A small image denoising model, trained from scratch.
Model: 14.5M parameters, 32-pixel images, arch unet, norm groupnorm, activation gelu, widths [96, 192, 384, 384].
Training: soap at rate 0.0048, batches of 128.
Data: 48750 training examples, 32.6 epochs.
Rows from block 10 of a small image denoising model, named by matrix and row number. Each number is 500 + 50 x the weight over its row's rms, rounded and kept within 0 to 999. All counts start at 0. Numbers have three digits each.
After each channel's rows are labels from the 100 images, of 14976, where the channel reaches its highest value: "strongest on" is what is common among them; "lies over" is the class under the peak. Only what is clearly more common there than usual is listed. The data: rendered scenes of toy objects such as cars, trees, mugs and chairs. In brackets: how many of the 100.
# conv: 3x3 conv (model.decb.1.0.conv.weight, 192x384x3x3, each kernel summed), inputs 0-191

conv.41:553513538594481507430583456453617542557430498513458492473481493498485475476462453501546388474510468488503490636570494475434479414529570526518420391534507521497357482490625508501493548412533554487473535516474565506479444479580469489477500542514532413467497502454502501539621490487535533528553511439513450467542335468521560496475492502385579516326561408512485503545594486449479498353514571586571453535413477503502547565397505397516409524506506531616524450403521508591479511446561476588494533530551571424514381477649519477479489495406514495655425439471536491531498588546503509558
strongest on: dumbbell (44); largest object: dumbbell (28)
lies over: dumbbell (43)

conv.189:631497597450456510498549503464621496477530578512458527488511509478595535441513537485520555485540509496569474526573521515506490496497524435426437449510512496498476520509570576497456580460586489519591582533439630508482516442426466424504472462520469512419498532424472508478524480504486459524473523444549421476601458493618526479499522512480515491465489502430538525481498519470558448535475538570502604530544489522510564460468514469472432510468549555516541521462453509482463537460524507448390528589506516422529519505504532484554511551545510579509489650482510474460542563465457572589
strongest on: light from the right (54); red object (45); mushroom (38); largest object: mushroom (26)
lies over: mushroom (33)

conv.172:598477505506446457458486448585508450409497502448452479444497533469553502500501469477459500489496492493527536482511557546518506516461625438447501443459584506491468499394576506464440562542557475485538501491472495554443445435411468505554409471506444495481505499496520428544517478475497488512542510460483426470639511489586460492553665481484417484485505472463533526497521498455513470424392517525494557481519500490560586522474463516552487571504471509561625474564494594500538529458445492587483490522622573522450546552508489552508452537458504561548447513520493435541586491534486559546
strongest on: truck (35); car (33); largest object: truck (30)
lies over: car (28); truck (28)

conv.167:470547472487496528514463471455510468514499523485450488477507474512468493544517475450567520513505514499511451500506480485484516507560457496502500470498527504492497495509515497490464500479538539478518537546468512484546504480541523491520477481478467470479479462490472504494485540525519484411518528507458553530446488495499543454437491490480515423498485428486479525481518483470512492539551517503518479505433526494474509455541443528409573495531516556595493504521484473397568506526512520524520501568540379484496521508468510460465530447490512514522600512448477480483509558533488433550
strongest on: ladder (41)
lies over: ladder (30)

conv.122:483437495504490463500490470507488511558426534537531472542530413537498415527553516474563504473497511406499460472520482450518488518510470505441495480483565466505524502424584445428483477407464518496481571568433456535564500487537474488573431513484425502501508422480486476478546546501430547475491562502476526557487485439473549434449549468549528488453632503484413497492538539412503448519492512488471444478480522484424463439570493505464479492459524513494533543460462448477562509607485565536523514572529422552526527512543478521524652527519467542449500524508442526452549561465490456491
strongest on: barrel (34); largest object: barrel (30)
lies over: barrel (33)

conv.79:521517479518522519496457554503550510605477446501483548563501524497448462556523524449435501464467489506555492570426461531481474422531572472585499526538465510477394537490552458464572459505482525503454489441545422502410560485507475541475547514573456485497471511497575495465425496486598570493496497510434446491395463531437502544474455521580533472541470548489462495508525548510457496494494513427495485504536466475503532474503471481521542471490426534466540522513494459482608456421521571405510455451499514489548424456448469534410455491505519511485485509533468523539474528523509469496
strongest on: car (32)
lies over: car (29)

conv.144:549482453496466472480566515503545489400474489514454513503513463478565478474468481556449619562587540503510488491422561498659455564509494563474555461524632511490497490533578569458444529473493618591530471481422477544485410503522500559552539457512533528404455446507421488520553553513563469526571516569463449545573579535493512505457567466447520431499543444545531478549570513544511474445509482574515564582521556492514450571607458470518574628446564454551540591496389542398521512429464551551553524446496512476438528556438508529543509579471528413525490450479570468588510466623578545553
strongest on: mug (30); largest object: mug (26)
lies over: mug (26)

conv.157:501469516553518474500499491513478556444422416539484529512513483527491508514465537593474576538518510504537496565500552458572525513519512493545486490520570521528498504486477525498472477508461473421496437489435459533498507513486521553521518473531524553496461460524575458513496456531493541518492480492426586507513515491554532511519465513521452510524554521549509459465541564538494486474473443484502471500443536464466493380530515506512551560473448441510518548446485467551492551409515501500582483439523483505498506474566468483456485523537480509515507481481504530611445459522491515494
strongest on: car (38); largest object: car (29)
lies over: car (34)

conv.8:463497487491484568485487498491510518466500479512527498559509458521473511509511468516473508535481489531543490490497519464499487508530554494453502512474511456473506489479462502454507496470492446482473489476485457495470519495488479566540522509521500493518516484525521533540478464534521503506444507499477492469527482512481483499530475525510532501517509511541510454453519500524467497529500563460480480484433438505515544476524494489435523476527518559495514522496485527502470479520511483508535549482491525489508486505505493481471489509464518514483511526493485483515493489493477483490
strongest on: flower (48); ice cream (29)
lies over: flower (44); ice cream (28)

conv.80:522463497473469498493451519509460498494431471527538471531504487493467473475511485465491498456521504529598523570487463492514496465507462506532511485514519496540459470543600485539475507511518549507471479451432472521479519525480490482519520456477543565524468491510567508483493426453486548476578475508475501444465452523435556495528450496496486494469506460461462504456575564519465481481483477480492460478469501387491472467488470500506490544488484558530543499444495496504538470479485518515559460516477565508520535466523485467443430496541483539468493460504484491526498482508540499445
strongest on: flower (63); largest object: flower (31)
lies over: flower (60)

conv.83:486464484508443502491496480494535336447441560571487454466465478503543383494500492441574562563536587426504489399419342497465522451562505448397531441520504542511464466510571557449384358366532485580513452585543493534491476469395507445525482468444536470554479528474516502429605521511615532564533557443483534459489433510562385421467591487553557390583488550563522522464497500462499643583581614520499552541575392444447507470505500461465508486541496506538463512565481596542533430580514469549519490546515547483490580497426518527495507477503624409477513520502510539579476523503464511445
strongest on: pine (44); largest object: pine (31)
lies over: pine (42)

conv.181:514567521525506551591543516480574514385540509533486495438545503431579509492546585622540453503535493440468499497501468538610477556474517498471469483578468549549504455469587469484560391425415473471554371513410521491511607491452507539447438510541528469516539501521594462470526480370470352454550542464565490512498427423526464550509561492483559525380500537594549503489465512453500589446527437516483545629551495539488453390527481453518497522456655468524467460485395540478368522454464350474505556612675566521502430551448526413532457481514545529411347476526554588533476429459444576470
strongest on: light from the right (76); teapot (37); snowman (29)
lies over: teapot (36); snowman (25)

conv.131:486513627523538448467506484528499549474598463453435529516540440503580458498487523576497526562529513464381478579556513506599548516474548475504496510508436556450517551526413492525555473531320448456486452503414520551474530440522565497402565515470498488413504526523434421525512481530481457546503498582470496533412497513490536519466469447500413511506475484557538481554490561446669684552493473501456612483463529496441457465486481535568534428554596412525422494456538511435556559430485488443394507575442505532450495500484529517491444528555400589544466523477516513490502540484420536525
strongest on: barrel (29)
lies over: barrel (25)

conv.65:519554532523560520539594530508465469507527509573432478480481524469526487505480491495517430488556495510437517508528517506505455519492456405501471450541513552542514533481524505512576462459561481539521421490496531453471530470473502500421497491505499484496536507485525527456532469451517484514533529497487484461503519466548531487486523494535529437495461504480519537527514478518482513447494422481528495547511543494506511469471528478475460568447534477533521480520394449520491519507487516546477482495494477453557498508504522488517514519458531519505524478556523534550467484526488549515
strongest on: mushroom (32)
lies over: mushroom (30)

conv.25:519455503539601621474491507424574586527606539496508543631589474479512578543515576499549455580518454386611499418540518492522528570525509673494557503552544458464570534492479517529608495454416504547472492513413493525430577420516488431502511438522457518453539454607495567511366500493505434439577583518587459523559573492490490523412431482415568503452520403454580524528527504564609415529503455522588551571451529507573534530510455490437565512409603497397565564480391416382485484531527507324509497528511473558535473530519515571532550528560398504430426661555525529465460604525495499608
strongest on: ice cream (42)
lies over: ice cream (25)

conv.93:558409515579523552532494502476479445546468533483528525589540532506443595541544533402439466499509400492522466490477486613546534550564508443404574487516545464506519513490430566435465498486422524529550526451463475502549562530460442478554425393570445509528455467501523477476528473447541512508442532469496429534451409508529547605454543490531508538471474459490518510521584475565513512498533396443581604454551556564518477513375517485550506571461501526448485670513508452439512475425431493525539522595498547454592478480454428512453493510471434485510603524568513520508353578515477493515
strongest on: barrel (30); largest object: barrel (28)
lies over: barrel (28)

conv.75:500471534523470505477527461509537543466562481538481532514490553485589525490480458553553479552521474478468519470568593455547510547440532465508500486494462460480601528477470547454478604479402493477492507480433505472434501489480488531470522516499453524457540504574442485469469510541395455425513532478517480538492509529584482533486490489438445466455447485491546498525535508509588462432400460557498522511515502447507485438513523497525509494461584510482583479509465502593467567473426553363416520501495521521452530544571517560513539500475485493508462600557522491430479522501473567530
strongest on: rocket (36)
lies over: rocket (31)

conv.4:495493465530576470530511486465583447437523513480480524548531481511569389526495557366516561405402495388518531420490390469582538537502515518465531518556480526478454430494603408488441450327507445506521550529544489679421518449499473492479555646412485528526521456563579460441511556493512557438430515518447517449500451478439434452475530485509487404438535578535465518411509572505472534489459590486478552550549517505425523378576501511460604497591507514445491511522521475476441509633473412454465462548529515479583600465589533498518458543452584541503502561640501543580505522412491512416
strongest on: barrel (29); largest object: barrel (25)
lies over: barrel (27)

conv.98:541472524537595468537527538515507491558486445510509478538485487509562471493499461545513548502489457524569514476501511534587481559517474409600483550479485530477598498588416471483520470489547554473485511501487511498442561550413503539524521469479527512472499511564518483525414548474530507495353496568409470485471530505388417528499457496544511473473473459499454524485631495531462614583398532477532502529535442518454435509571493521502621530535547506488489534530464579531523571470500544514559513440523454493546558454444487554467420495466524494433488467481492582520465477511471466432
strongest on: table (35)
lies over: table (33)

conv.160:632507549462439583505459477534496487542505510512515494553486498501547485512551436533517491515458427511474533513503525479457489466518513497484594445560610368470504464449491576475467523491525473461495497444521468498496518454413412530591476435466444514567558461509500564558564485474466434392450468476461531455553464487498533464546560552506588549426534495492505470438518395519431497497455555448566439499578458537516547461493515467538529521483488549549492556535475490486501534569520514484514515447565487518493408504483482508470516359550498502435481560522456506503524557522462548480
strongest on: light from behind the camera (60); umbrella (34); largest object: umbrella (29); mushroom (28)
lies over: umbrella (31); mushroom (27)

conv.143:602461442485616516613484556516578435544518540615376457529482481405612458525522498389634498547533442494491533505425461574522489579500503500461450446492546495553497539453504458419490426460401455519511383441387517460429508428400530478437487473507439513517526466557534489461493416529553527435530498404506440445539397476557448575497527451515476479534480490537541632512497525497533536498455472566564562725514469543574605350490492444495493576459538527459564458542400491419540478507486466448418535490558538416545539479533512515518484571525601522505444525607525507460500565476512634477
strongest on: flower (56); largest object: flower (27)
lies over: flower (55)

conv.55:533520541493485462563559458441534520443497562539467602495484499462559515486513568555531547473512430446507518510513497496568517568523415430500514439524451555497495507507585565479489486437565471523505473443473566572516528396580493470472530455437504521509550497411572497477487562437452555495489558513496415443543461478479578450485453455474526498528501475479519479474580480494498500517546467468555511524515544491493545573475571454537483523500492515490527562566523466509491488443482458454508453485486515525478442412506516413510546470541478522497468569531537553510541467509474514603
strongest on: light from the right (52); snowman (37); largest object: snowman (28)
lies over: snowman (32)

conv.146:478574499599473461470508311517488539545419500445506500613474523550514473484475455544494507494478687423381521358585462445477498504475410525562477489561541526487567445684521527505477402483401552591472466526505520513465403483434509492459476590490525460481434470500504514371445558545583496531482492526452564511428550507450414404461480507485542465507461609512497482519449599441563525475530608501468579444508546439394441507512415471480494459525555451580462562549526508499468480506468523437511433540629496552465624495480520489514543514447434493360534377470477500628569375600515445419
strongest on: barrel (39); largest object: barrel (36)
lies over: barrel (32)

conv.73:495489476441501513515489514514494467504506478515528520543547507481473497492503518470464446452521529468503509551469411539415482437515464492545504500534439517496441516518592461495507493491506498537508509472509420460494503495467524505461525523489501513515453498505528487488502436415532521495526513524530419466457464537418506464500480511522520513467500514439463510470557520507496488516512518499486505497511481462500453541469528504545512519468514533463514502463509532456539499488473519500495463499481558485508486498495497481487480463492525488473479449461486544482522492443553496489
strongest on: car (38); largest object: car (28)
lies over: car (35)

conv.23:476503512590522518550452422420558463600517510477523648571500560464520475453506477468517542480518544348558497396463500493511469478452401579464493485552505496538470545459572496478413390410554526450507459548459540509512581632610426537470474460393500518425507542561463461544468515503550550407523435515523497477420496453472470445515613442500447551439508483484502513503621533477492517568554395501576545592564525494525402622553472436509510527582584481493471477618410491464577436484498526433543500608580422470510495556472525536519492481463520605543543461504506483480565521511342551487
strongest on: barrel (40); largest object: barrel (39); trophy (30)
lies over: barrel (38)

conv.117:596539456429472426555576511435424529474414521504533371473539526527515561477491515459574460484465432530509540648639520423611539380484460683541477450556627402509552516416582555469537573559533480447500508455489606511603461510525482457556386447515481489530571464384525454546601468501451439458432546476483488518536499541488486423467513508477491483471524447477427509513486529465559538455470633508546475503466534571501508416452452507592461438550471497548499400471549413428474558495558494537494498459556519522499494434450479503492540457456509647546487444467499419438505455466460467517
strongest on: rocket (60); largest object: rocket (35)
lies over: rocket (55)

conv.110:485479461475488507519490503521469487530462480527528490556526493485447476495512494425484476430502518482530524569487431557444487429516464500560503482508492515518431486533617445504481500494493521542484484471479442473472508498478502495468533464487517532529455479500571487477487417438542549503545519522524456458408446523411506461499427501479502502455497478442448512437599551538491508483479516503480484478501498431498473528446510498538512521484486567499533497433487503472547487465487528514509444496468597508534492475489498496451454483510510498469509466476482503504519480453565482434
strongest on: flower (67); largest object: flower (38)
lies over: flower (65)

conv.50:507519586483507479584413575486514523519484567486386556433477500484527518370463537504530616361505474364524519507459432584481490469470520554558392484491471547490398571506509345525446591566549448488510399445523603486385491503480467539390464526483475513383521545535555424596469618583451505475484454511517527500445519473477457499501462400510442528499419512496443505476529568484508590475445477560396475563415494527437389356588579552532528492607586501506407479505557441553569539512586394536466468580491532439453488553525556482497529454353436617472473503490470442443534499444491513459
strongest on: ice cream (29); flower (26)
lies over: ice cream (26)

conv.155:593541486482481542539504512496460459517539493528557457414490472448567483568559523562536511622532537518374523607501499519476468611409413414489498450514467661521543512522594530457566500553583525489501529429467431438528510482524527492473653506511483559452529553429494548404452439493609523499497531581476416406535488504552581546462445532528354511484481541563482556553507444511481568514476474490565605497526502482545482400385528428543538457506536508481472476464445344554470503412502493481441573485502468482568541490466428517463480590471464516568533423465498552603389486480362555483
strongest on: mushroom (73); largest object: mushroom (59)
lies over: mushroom (71)

conv.36:522468446497552536485570543518477513402472485481508584512523534512521557516506467578468504499533482455566427530485557445536533606485500642468492551516561429516549468449501499534586551461451520422489395442424414510526515382545496585505497492581520503510505517566498500513460495526521430547496553577498540541663559533464491577474497477497482444394561470544498485469466490507513425526503438493492449526495443512490422563605420509500551505456505423474426506516427411362478517455449350433603567494557510525458438477516508501462498495500428457552441501522514492515471491606514502534
strongest on: light from the left (49); ice cream (39); barrel (35); largest object: barrel (34)
lies over: ice cream (38); barrel (34)

conv.171:468446480574524498543485495527511584451477451471495480509485497513522503513555520624533516528483498505473551485494527415525503529482489510597489588501615447504585535540461602536515502476562464440472513472420482441615499454464459538534518504484528603412490501510530508447472518471477523504517468503471523501533533507512468514416511524499488513545482515502486523469638497507438518503443531555576529559547519498531519474526454508486497524561536390480435474484562528534419494491435589506540545472559489561458519451478440556423489495480472510465494433437458548579452482507561521463
strongest on: car (32); sofa (26); largest object: car (26)
lies over: car (27)

conv.7:444427535491581540523521512608477612481480503449496585463555556485523439482543484426511535520520552488484525604484479534474500457469506597417481487543579513498556550527489473514587559634495476488478451472501523503525452479470482469456451449480440496452499508465513530511530486527518483496467516544540514495587569510459488517494560507458442491339560520483489496547528567495588385420479431542555507576427473436587473533509523534563500534452494420472572437481429376454514535535474570466412531545606437527485471518571488544489570559384447598624508572480461478438539499602500578539
strongest on: rocket (33); robot (25)
lies over: rocket (30)

conv.28:477523531502563458571583598478458396462538517557491390489495492499527541471490436497452528518431522610506523606575495504553499253455370426480412429470554454534566582448456537561510574511564491410445443518566583473519473493412448543497502438486351525540573551458548492504543553458496454403369545521550411468588504478521547480543438500541508479484520478507495510459579470394405640527443403491533483509453414624569536514495436485492487453577519527492548477519491412531523539481554617437574611448456471526560480443539491463481543463367494591595521393475471508465554539409402528429
strongest on: truck (44); largest object: truck (37)
lies over: truck (44)